Rows from block 5 of the image encoder of a small model that answers yes/no questions on an image's attributes, named by matrix and row number. Rows with one number belong to one neuron. Each number is 50 + 10 x the weight over its row's rms, rounded and kept within 0 to 99. All counts start at 0.
Before each neuron's rows are labels from the 100 images, of 14848, where the neuron reaches its highest value: "patch colour" is the nearest of a few named colours to the mean colour under the peak. Only what is clearly more common there than usual is listed. The data: single printed letters, digits and signs in grey, bent and noisy. In brackets: how many of the 100.
# fc1: MLP up (encoder.blocks.5.mlp.fc1.weight, 512x128), inputs 0-127
# fc2: MLP down (encoder.blocks.5.mlp.fc2.weight, 128x512, transposed), outputs 0-127

patch colour: white (69)
fc1.28:43 69 47 52 55 59 49 52 53 45 37 63 53 27 46 57 61 44 52 36 58 48 59 51 41 36 59 60 51 42 62 59 61 45 51 50 61 47 48 58 48 50 42 47 61 55 47 49 33 48 66 51 47 49 40 41 69 39 47 51 53 53 46 31 39 32 57 58 38 34 16 42 70 40 53 43 61 63 37 55 60 58 45 70 57 46 50 59 48 54 50 69 52 49 62 58 50 33 52 26 49 41 59 48 68 61 56 49 62 30 41 54 62 47 40 56 72 43 59 60 50 62 51 42 50 51 52 48
fc2.28:60 66 33 37 76 56 55 61 42 55 40 51 47 50 50 59 42 55 58 27 44 79 39 54 51 61 53 40 65 47 66 53 57 66 53 64 55 35 43 34 51 51 44 66 55 52 48 70 35 46 39 30 55 51 51 48 49 49 66 43 58 49 47 60 38 58 32 50 59 68 64 39 48 56 56 50 63 49 44 37 40 47 56 46 36 50 62 41 43 34 51 47 43 43 44 45 45 49 22 50 43 46 50 43 37 40 49 38 51 43 54 54 59 50 59 58 55 42 48 49 53 57 65 50 55 59 31 40

patch colour: black (98)
fc1.304:65 54 53 43 52 57 61 58 65 66 58 42 35 72 57 49 37 48 54 33 65 40 60 62 56 54 60 48 68 48 40 42 42 46 75 44 36 45 44 52 38 46 36 54 48 48 56 52 39 43 66 36 50 62 49 62 41 54 57 45 43 43 46 53 63 58 64 30 63 33 63 40 29 46 36 52 45 46 37 57 53 61 60 46 50 52 45 50 46 45 46 50 70 68 42 64 56 38 46 62 57 38 47 38 57 40 58 33 53 49 53 30 57 56 64 56 54 49 47 57 40 43 33 43 36 50 45 42
fc2.304:48 49 48 64 47 44 52 51 64 65 56 47 48 67 57 46 62 40 44 70 50 32 46 52 51 34 47 51 55 37 41 45 52 35 41 44 52 26 53 37 66 34 47 41 59 38 22 48 67 51 61 59 75 41 53 50 48 55 39 54 53 48 68 35 47 33 61 40 37 45 40 56 61 41 33 54 42 32 54 52 57 61 48 58 46 61 39 51 57 51 28 30 54 54 52 41 33 52 52 51 50 39 51 53 58 62 49 62 60 53 59 39 49 69 48 50 51 59 56 63 39 49 37 48 49 42 57 51

patch colour: white (99)
fc1.187:43 66 47 45 59 65 50 48 53 49 42 58 48 32 33 61 57 46 55 32 53 53 55 38 41 32 62 64 54 40 61 58 55 41 43 39 47 48 53 57 53 44 47 48 59 57 48 42 38 47 65 47 51 48 44 44 75 39 42 54 61 68 44 32 36 40 54 57 39 36 14 41 66 37 49 44 65 56 36 46 66 64 45 64 52 54 47 62 47 51 53 58 55 50 60 49 56 35 52 29 56 33 53 59 65 60 61 49 64 34 42 56 61 52 39 53 65 49 55 51 47 54 53 54 38 48 51 52
fc2.187:64 61 33 49 73 54 51 57 47 44 41 54 44 48 48 60 41 46 61 32 42 69 38 57 56 54 51 41 61 38 69 53 62 65 49 62 58 29 34 35 57 41 45 55 51 57 50 67 33 49 37 32 64 52 49 49 51 51 65 44 54 39 53 57 30 51 31 55 64 62 66 49 51 54 54 46 67 49 40 34 48 53 47 57 38 48 62 38 46 30 47 39 43 40 48 34 34 46 24 50 49 51 59 43 46 44 59 44 51 44 49 56 63 56 58 49 52 49 53 54 58 58 67 53 49 57 34 42

patch colour: white (100)
fc1.415:40 59 50 52 40 59 51 61 57 48 39 58 43 43 66 38 40 37 69 39 55 46 65 43 33 60 59 51 59 55 74 49 47 57 68 38 51 49 54 60 46 48 40 46 71 58 44 58 47 45 54 52 47 63 55 57 43 48 38 57 35 47 43 31 75 39 47 37 51 42 41 44 43 42 40 47 56 53 40 66 43 45 36 53 52 70 50 48 39 50 65 72 46 61 52 62 48 48 63 39 65 29 67 44 67 57 63 32 52 47 44 43 58 48 55 40 62 58 45 49 50 48 40 44 58 60 60 33
fc2.415:49 60 38 42 54 51 55 47 41 51 52 57 44 57 48 56 57 49 40 41 60 67 56 55 37 51 38 51 63 54 77 48 53 56 45 53 52 35 49 30 72 64 38 63 49 51 39 54 42 47 45 62 67 57 46 42 57 56 67 53 48 69 50 45 49 63 54 43 49 65 41 55 57 47 44 54 55 51 56 40 50 55 45 58 37 49 65 47 54 34 53 40 55 41 45 40 20 36 07 47 29 51 41 46 41 47 39 50 52 56 47 54 43 50 45 68 37 60 46 44 44 56 41 64 60 51 59 58

patch colour: white (92)
fc1.273:55 72 60 37 45 69 55 38 56 43 40 63 48 57 54 52 64 45 72 45 69 60 67 43 27 48 51 59 54 47 46 41 55 41 60 41 43 52 53 51 41 39 37 50 63 46 51 52 43 45 60 38 47 61 56 43 62 33 51 44 46 49 32 35 45 46 43 38 60 49 48 43 50 40 55 57 48 65 32 51 50 31 49 69 65 51 42 62 48 46 41 63 71 44 52 54 58 48 58 59 28 55 48 54 55 60 69 39 46 39 45 45 59 47 35 44 42 50 68 49 69 60 62 36 46 48 52 37
fc2.273:47 58 33 64 60 60 49 61 32 64 35 61 56 54 65 75 47 51 40 51 57 54 54 49 41 58 49 40 52 56 51 52 51 59 41 52 44 32 47 41 46 43 44 56 49 48 44 54 50 41 38 38 61 49 55 47 53 53 36 49 52 49 48 59 50 65 48 35 48 73 42 59 42 53 55 57 53 52 59 41 46 43 51 66 69 49 63 38 51 52 38 43 64 55 49 49 22 42 22 36 54 44 65 37 45 36 40 54 55 52 37 51 42 69 26 54 55 62 45 41 42 67 66 60 50 40 42 66

patch colour: white (100)
fc1.139:39 45 51 37 43 35 45 71 46 36 46 60 55 54 57 47 70 50 47 62 43 43 58 55 62 40 63 42 51 70 58 37 69 44 22 49 47 54 54 38 55 49 60 36 63 54 41 44 51 45 61 46 52 60 71 31 56 55 47 29 41 52 39 55 40 48 61 50 47 39 61 44 49 40 34 54 61 36 56 39 44 52 57 63 63 48 47 54 58 49 30 43 39 61 47 48 52 43 52 51 41 58 62 71 52 55 52 49 60 51 47 54 66 49 27 36 64 48 50 41 54 66 56 32 42 53 58 52
fc2.139:46 39 69 57 44 64 36 44 42 36 60 52 34 48 32 52 46 50 52 52 57 53 70 44 39 41 45 52 70 69 49 62 64 46 42 33 57 77 36 51 37 59 59 41 46 56 64 44 38 39 44 53 35 48 48 36 57 64 63 40 32 36 38 57 45 61 47 56 67 57 47 55 44 66 55 59 47 65 65 56 47 57 39 58 57 53 50 58 47 49 63 50 56 48 43 66 60 50 48 38 54 58 55 52 36 47 53 61 38 48 50 61 39 44 40 41 37 46 42 35 53 49 51 70 31 56 50 61

patch colour: black (86)
fc1.185:56 49 53 43 51 60 57 62 59 56 57 53 46 46 44 48 37 42 57 29 47 35 51 68 46 49 58 49 47 44 48 70 42 47 62 42 48 47 48 52 57 42 41 53 47 61 47 37 47 38 47 35 53 60 56 52 42 55 49 57 51 53 59 47 55 53 64 51 51 43 47 37 51 51 57 59 55 34 40 48 57 64 53 42 38 71 55 49 50 50 64 51 50 66 41 57 50 42 44 30 82 50 55 41 71 46 48 61 64 48 44 45 42 49 79 61 66 43 44 66 27 24 43 59 25 44 55 38
fc2.185:53 56 42 35 55 45 51 39 60 37 52 49 51 57 51 40 56 53 57 60 48 49 52 65 64 53 50 59 59 29 55 40 61 39 63 62 50 41 47 42 66 34 43 53 55 43 38 47 52 53 62 59 82 65 52 64 42 50 73 34 40 57 54 43 42 59 56 54 43 30 42 48 57 37 30 49 46 41 47 48 55 51 41 54 26 59 45 45 50 43 42 53 45 55 60 29 36 43 41 53 38 45 38 60 56 63 45 39 63 38 74 41 55 48 72 63 43 44 48 50 48 39 42 54 53 47 55 37

patch colour: black (100)
fc1.137:58 55 53 44 51 60 63 52 54 60 65 43 40 43 52 42 32 51 47 32 46 40 55 68 48 52 44 44 50 34 41 71 47 47 59 47 37 51 43 52 54 47 39 60 48 44 51 36 40 46 35 31 50 62 50 55 46 67 51 60 54 45 60 56 52 48 64 62 64 35 50 41 47 64 61 57 50 32 46 57 62 53 60 38 45 68 41 45 56 51 56 55 55 67 38 64 47 47 44 41 74 55 62 36 63 45 44 47 61 46 47 43 45 46 74 59 60 51 36 67 28 33 40 59 32 41 57 42
fc2.137:53 54 43 40 51 40 59 33 64 49 52 47 57 59 52 33 55 43 51 64 48 48 39 58 62 53 42 59 57 27 47 34 58 44 67 55 51 43 59 54 66 43 42 51 57 41 38 42 59 58 61 56 62 57 50 71 31 40 58 33 43 60 51 44 57 57 66 48 36 30 42 46 61 36 31 46 47 37 47 57 57 44 41 45 32 51 28 48 52 48 41 58 52 53 58 36 62 51 55 53 47 44 41 61 62 67 49 40 61 46 72 38 54 45 71 63 51 45 53 57 48 40 42 40 65 41 51 33

patch colour: white (95)
fc1.453:44 42 45 59 41 32 65 61 44 55 53 51 57 64 55 32 46 48 34 61 34 32 46 57 73 41 48 36 54 72 32 49 44 61 32 40 49 53 40 50 65 51 47 36 40 52 45 35 50 44 38 34 52 48 70 42 46 66 44 48 38 45 66 70 61 27 60 53 49 38 56 47 53 51 44 57 41 32 49 37 60 57 53 38 53 51 53 51 59 53 49 38 38 66 55 35 60 32 47 46 45 55 58 50 61 45 54 56 57 42 55 63 60 52 55 57 52 45 32 61 54 39 48 43 58 53 59 54
fc2.453:53 31 49 43 22 49 40 33 56 35 64 42 45 37 35 30 63 43 47 54 49 34 62 48 51 41 51 56 37 64 42 51 51 47 47 37 54 54 53 57 49 59 58 39 38 59 65 32 45 58 57 67 37 54 48 58 54 53 59 52 37 49 49 46 56 60 54 69 56 42 41 54 44 57 47 51 46 64 50 65 51 54 50 54 52 47 44 63 59 56 63 55 45 37 42 61 52 44 71 63 45 69 52 69 52 54 54 63 36 57 36 46 43 33 60 50 30 60 54 36 51 37 33 53 42 47 71 52

patch colour: black (89)
fc1.247:68 42 55 39 58 73 54 54 59 53 55 54 28 50 72 49 47 42 61 45 66 52 75 60 45 62 55 52 55 41 47 52 51 43 64 39 41 44 48 59 47 45 36 57 49 55 51 53 42 48 58 37 59 64 52 56 51 40 55 38 43 47 38 37 63 57 52 34 65 41 54 36 26 38 32 50 58 49 42 58 53 55 55 48 51 54 45 45 50 55 42 62 62 66 29 71 61 35 39 51 64 44 39 43 49 50 65 19 52 42 50 35 54 55 48 44 51 46 51 53 47 46 41 36 36 50 54 43
fc2.247:41 57 66 62 58 52 56 50 48 55 51 54 39 69 52 60 51 44 41 60 53 55 46 56 45 44 34 57 59 37 63 52 56 49 48 46 54 35 44 29 72 39 43 50 60 40 21 53 54 41 51 52 82 55 55 37 57 59 48 49 53 36 59 43 42 51 57 34 43 49 44 51 63 46 41 56 53 33 64 38 53 66 44 68 48 61 50 42 56 41 34 36 62 60 58 34 41 51 71 37 47 38 47 43 41 49 42 53 65 42 61 49 51 72 37 53 45 54 43 57 38 59 56 66 44 44 46 54

patch colour: black (100)
fc1.295:59 52 52 45 57 65 57 63 52 59 52 58 51 39 59 50 47 43 55 25 68 42 45 67 50 49 65 41 57 32 42 64 37 42 71 51 54 51 37 51 54 40 33 65 44 47 40 46 46 51 59 45 47 55 37 58 38 48 63 59 51 48 54 34 51 54 71 44 38 36 43 39 54 52 53 46 53 55 41 61 66 62 56 46 44 51 47 48 53 49 57 60 46 64 58 64 57 40 49 36 62 44 61 31 61 40 44 51 51 35 50 33 41 56 55 65 67 50 63 65 29 41 28 52 32 53 41 43
fc2.295:44 58 38 44 74 43 47 56 61 56 52 59 55 64 55 41 42 67 66 60 57 50 31 59 59 54 61 46 49 32 54 61 44 48 66 57 45 37 63 32 75 50 56 55 72 37 35 64 46 46 54 45 72 59 51 45 37 58 52 49 61 45 59 46 40 52 49 29 42 51 40 50 56 48 44 53 53 33 50 37 47 48 55 47 27 59 41 55 43 43 36 42 44 55 47 33 53 58 46 53 52 39 37 51 50 63 46 36 60 39 57 45 46 50 73 55 58 41 42 63 41 42 39 42 52 52 33 42

patch colour: white (98)
fc1.105:45 52 45 54 33 44 61 47 40 46 51 55 51 42 51 43 39 47 66 35 36 41 54 58 48 43 43 47 50 46 60 73 65 54 46 49 64 53 39 43 60 59 46 65 53 43 43 46 45 42 32 40 50 50 27 37 46 49 42 48 44 37 63 42 48 34 58 69 49 43 42 53 68 67 64 50 48 59 48 58 59 48 48 53 35 40 43 44 37 55 52 66 43 52 59 60 45 41 48 25 68 48 68 31 61 65 35 54 57 37 55 57 46 44 67 58 59 51 59 61 61 31 50 71 58 51 62 45
fc2.105:59 60 38 26 52 51 67 51 50 57 40 45 59 49 51 46 46 55 49 36 54 64 45 49 47 60 51 46 44 52 66 34 54 53 59 61 52 56 55 52 52 64 46 65 42 47 57 62 53 54 51 52 41 51 51 59 51 46 65 40 47 84 53 44 49 56 46 51 46 41 59 46 53 40 46 48 39 49 39 49 49 41 54 41 39 52 39 41 46 54 60 59 45 43 51 52 68 44 31 51 38 37 34 45 52 41 47 35 47 43 80 44 52 20 68 70 63 37 54 56 67 50 49 26 63 64 51 38

patch colour: white (99)
fc1.90:43 40 49 48 48 48 57 50 36 36 57 54 74 44 41 42 50 64 33 54 46 44 51 56 68 47 56 54 37 64 46 50 49 56 33 47 48 48 40 46 69 53 60 36 53 69 37 35 51 36 54 37 59 52 76 37 47 58 45 47 44 45 53 69 46 42 75 54 25 40 62 44 67 51 44 57 63 25 49 42 57 69 36 45 55 62 51 50 67 50 41 47 36 52 55 48 61 39 45 47 46 69 40 68 52 50 49 59 58 50 52 59 57 49 43 48 54 44 39 59 37 46 56 44 51 38 56 55
fc2.90:48 39 72 38 34 47 39 37 43 36 61 51 44 41 40 35 51 54 52 47 47 47 60 55 55 49 53 58 62 57 39 62 53 62 54 50 46 69 51 63 49 47 58 41 47 63 59 32 40 43 36 52 56 46 50 45 47 49 66 46 33 49 37 57 64 63 46 75 62 33 41 51 32 53 55 60 60 61 59 52 50 55 40 49 48 44 54 72 47 44 67 65 44 37 41 61 57 54 76 54 44 66 51 59 36 54 45 48 42 47 58 62 42 49 67 45 30 55 47 24 49 45 44 58 48 46 55 47

patch colour: black (100)
fc1.293:47 48 49 27 56 58 45 52 38 59 63 48 57 24 36 58 49 54 36 45 56 44 36 56 56 41 52 42 54 35 39 68 49 43 54 61 62 54 38 57 48 40 38 47 39 45 50 28 38 57 53 43 50 57 37 34 49 49 68 69 55 41 52 37 40 31 67 69 41 45 48 48 68 60 63 47 53 57 55 47 67 60 55 56 44 40 53 54 61 55 48 60 54 59 60 49 58 48 47 28 53 67 61 49 53 41 41 73 50 43 47 48 33 49 51 66 55 53 63 67 42 48 43 56 37 44 42 50
fc2.293:53 57 36 45 74 43 49 56 67 48 48 57 57 55 56 51 37 57 77 57 43 51 34 57 70 56 67 47 35 34 49 54 54 51 74 54 47 45 59 40 58 46 59 53 65 43 58 61 46 50 49 31 38 51 52 57 30 43 55 29 55 50 50 66 39 47 45 49 49 48 49 49 42 48 54 44 53 40 39 39 49 39 61 45 41 50 52 52 44 42 42 50 42 42 49 48 69 58 47 47 61 45 45 63 58 60 52 34 56 40 60 41 52 41 81 42 58 40 49 59 51 48 55 32 47 54 24 31

patch colour: black (99)
fc1.466:53 55 43 31 45 55 54 52 52 49 48 58 41 47 66 45 59 47 69 31 76 54 65 56 43 50 50 43 60 38 52 50 48 50 70 49 61 52 42 57 47 51 32 57 57 41 43 60 44 47 63 41 52 65 28 59 46 35 58 53 44 43 40 30 72 63 45 34 55 48 50 42 46 47 48 48 43 75 42 69 49 42 53 63 58 45 48 49 53 55 45 61 53 53 47 72 56 38 41 53 45 50 63 33 53 53 53 34 47 43 53 32 49 41 42 46 52 48 70 64 57 68 33 40 47 54 48 30
fc2.466:46 58 46 57 69 58 64 64 47 66 40 53 50 64 68 63 51 50 47 60 60 54 45 49 39 51 50 40 40 46 66 57 51 53 57 49 50 36 59 19 72 53 48 66 63 35 30 71 47 44 45 48 65 46 48 39 50 55 44 47 58 58 64 45 41 54 55 22 36 71 37 47 53 51 51 54 43 35 53 37 47 51 65 54 41 55 49 42 60 40 34 31 58 55 43 48 53 59 55 42 45 34 47 40 49 45 34 48 61 50 50 43 44 59 47 59 54 42 46 62 28 57 49 48 43 47 40 51

patch colour: white (96)
fc1.267:61 48 51 51 43 54 55 50 61 31 40 59 48 51 49 46 57 52 57 46 48 45 62 51 59 32 65 63 53 57 55 49 44 38 42 42 45 47 55 53 62 55 50 51 66 63 49 62 45 37 74 37 50 39 52 56 57 41 32 43 55 50 41 52 44 46 60 37 29 36 29 39 66 33 34 56 58 52 31 48 58 64 51 62 67 65 46 53 56 48 69 54 40 38 60 58 55 29 48 46 46 27 41 53 59 62 65 38 64 36 55 59 61 52 48 43 71 49 40 52 60 58 41 54 36 53 53 46
fc2.267:66 57 61 44 52 56 46 56 44 44 48 50 37 52 44 44 55 51 51 34 52 65 46 54 46 43 48 45 76 58 70 58 45 66 46 55 57 30 34 40 60 50 59 53 51 55 30 64 26 42 37 46 81 42 47 46 54 65 65 61 60 31 60 52 34 52 41 55 63 60 60 46 51 53 54 56 60 47 53 40 43 63 36 59 37 47 41 58 57 39 51 30 38 35 28 42 43 54 66 60 41 53 54 45 34 44 53 47 47 48 51 53 50 66 51 50 38 47 49 53 42 46 44 59 46 69 48 57

patch colour: black (98)
fc1.245:41 59 60 54 63 54 48 50 51 57 47 68 61 46 57 55 63 48 42 42 53 39 40 51 70 45 67 55 51 43 48 33 39 61 50 40 46 52 50 50 44 40 42 50 46 52 43 55 50 53 71 59 45 51 30 56 52 30 53 51 51 59 38 31 45 41 58 42 45 26 27 41 50 30 39 47 58 71 60 51 57 67 56 51 63 42 56 56 39 53 49 44 35 52 69 56 54 30 46 47 48 43 56 55 60 44 64 41 58 41 46 56 48 56 33 60 67 40 59 54 50 65 31 38 34 68 43 45
fc2.245:44 47 25 59 72 48 46 58 56 49 47 47 43 46 46 54 41 49 66 44 53 53 41 50 54 41 60 40 42 47 62 67 35 58 44 43 55 49 52 35 57 60 54 47 58 59 44 67 39 46 53 48 61 51 52 32 57 63 47 70 72 29 56 41 40 43 51 41 52 64 55 51 60 69 60 46 68 47 43 42 57 64 70 45 38 64 52 56 56 45 48 25 34 48 31 38 38 51 38 57 52 55 52 44 49 48 51 49 46 56 30 60 53 52 53 50 42 40 50 72 32 38 46 58 36 51 37 51

patch colour: black (81)
fc1.344:53 55 56 64 47 46 62 36 51 54 51 44 47 66 61 47 26 49 43 58 39 37 61 65 54 47 53 56 51 44 38 62 56 65 59 44 43 54 40 46 49 51 45 71 45 45 61 52 43 51 37 45 42 37 26 67 37 65 54 56 51 44 64 50 63 35 53 61 71 45 52 55 57 58 55 50 37 55 48 65 52 58 52 38 41 42 43 38 38 46 66 61 44 49 55 61 56 39 51 47 60 33 52 22 45 58 38 34 37 48 55 47 60 47 73 64 56 49 41 62 44 37 35 60 60 64 55 49
fc2.344:52 53 34 39 37 40 61 53 61 67 48 42 53 47 47 39 56 48 35 43 50 43 43 48 52 55 46 50 33 47 48 41 32 42 48 56 55 54 60 49 58 61 39 56 45 48 39 54 74 63 57 60 48 41 46 54 53 46 39 66 70 65 57 35 60 35 56 49 35 35 63 45 72 36 43 44 47 38 36 57 49 51 53 42 40 62 39 54 52 61 60 55 44 53 54 41 53 49 49 66 39 41 30 49 57 55 52 47 48 60 61 38 64 38 48 77 55 52 55 68 55 39 41 30 73 55 63 47

patch colour: black (99)
fc1.249:44 52 53 35 42 41 41 48 41 38 40 68 78 55 52 43 65 45 44 60 48 43 48 63 57 41 54 49 53 60 37 45 46 49 48 57 74 51 38 31 48 58 37 48 55 43 40 54 52 40 49 50 52 61 47 43 49 41 60 48 34 35 42 42 35 39 54 44 50 38 56 42 72 63 54 54 55 64 53 46 46 56 45 54 62 41 54 58 46 50 37 65 37 36 71 43 47 42 52 47 28 77 58 47 44 55 52 51 55 45 50 56 39 38 20 48 56 42 68 64 60 56 50 38 49 63 49 58
fc2.249:40 43 47 45 57 56 41 63 39 54 48 52 58 49 57 57 44 71 58 51 62 41 51 46 45 60 70 44 33 67 53 75 32 52 52 51 41 75 58 53 42 67 69 52 58 48 62 58 43 36 38 42 37 42 53 33 59 63 46 55 60 52 43 56 48 59 40 35 54 59 44 53 32 61 77 61 51 55 62 44 43 43 68 45 55 45 65 56 47 65 53 54 39 53 41 67 57 60 44 44 48 45 48 36 41 37 40 41 46 54 51 55 33 39 51 54 49 36 42 39 38 52 41 51 43 55 43 62

patch colour: black (100)
fc1.21:56 50 46 34 42 57 43 61 39 37 49 65 69 53 62 47 65 47 54 57 63 46 53 66 50 34 58 42 48 56 54 54 37 45 58 53 80 42 38 44 49 56 40 52 52 45 40 43 56 43 55 47 46 58 47 58 28 50 65 67 48 39 40 43 46 45 57 41 28 45 54 41 70 57 62 55 45 61 48 42 58 49 52 67 64 47 49 60 42 49 55 65 43 48 74 55 51 51 47 46 38 65 66 53 55 49 44 57 56 38 48 46 29 44 31 49 62 57 66 74 53 53 32 39 61 52 54 47
fc2.21:44 54 51 43 56 48 35 60 42 52 46 54 51 62 61 46 49 57 53 55 63 44 42 57 45 56 58 49 28 49 50 73 37 57 59 48 37 69 64 38 60 71 68 57 65 40 52 58 34 33 39 43 38 44 48 39 49 65 46 48 59 47 43 58 51 65 51 34 45 61 31 48 38 51 63 67 53 43 68 37 41 48 71 57 47 52 58 53 53 64 44 51 38 50 48 56 70 63 45 46 47 41 51 41 45 49 37 39 58 49 53 51 28 34 66 51 51 46 38 46 33 49 32 56 50 60 50 63

patch colour: grey (37)
fc1.445:48 46 51 42 37 61 49 54 51 32 40 49 64 68 63 51 64 48 53 50 71 51 65 54 40 56 53 60 60 55 66 33 40 53 65 42 51 38 57 39 52 39 49 41 69 57 40 53 56 34 65 40 56 70 65 55 34 48 48 42 39 47 35 55 52 60 52 29 42 34 75 49 60 47 42 51 63 47 45 55 56 62 46 68 45 69 53 61 36 57 54 59 43 55 49 52 56 65 66 59 59 58 48 60 52 53 64 33 57 58 43 34 43 49 44 28 54 57 50 54 41 46 39 42 51 53 49 41
fc2.445:34 56 68 51 49 51 39 45 46 48 51 65 49 64 52 48 54 68 46 57 51 50 69 45 46 49 48 59 71 59 51 63 50 49 42 48 41 80 48 52 58 46 56 44 49 52 34 42 43 33 48 62 70 43 47 31 63 66 49 57 46 49 45 44 53 42 61 49 47 46 34 61 47 46 48 59 49 49 67 42 55 60 43 54 54 54 61 50 57 41 46 50 48 60 54 53 38 50 18 36 34 44 43 43 39 51 47 47 52 49 86 60 46 48 46 39 40 45 41 43 44 49 36 75 46 48 59 67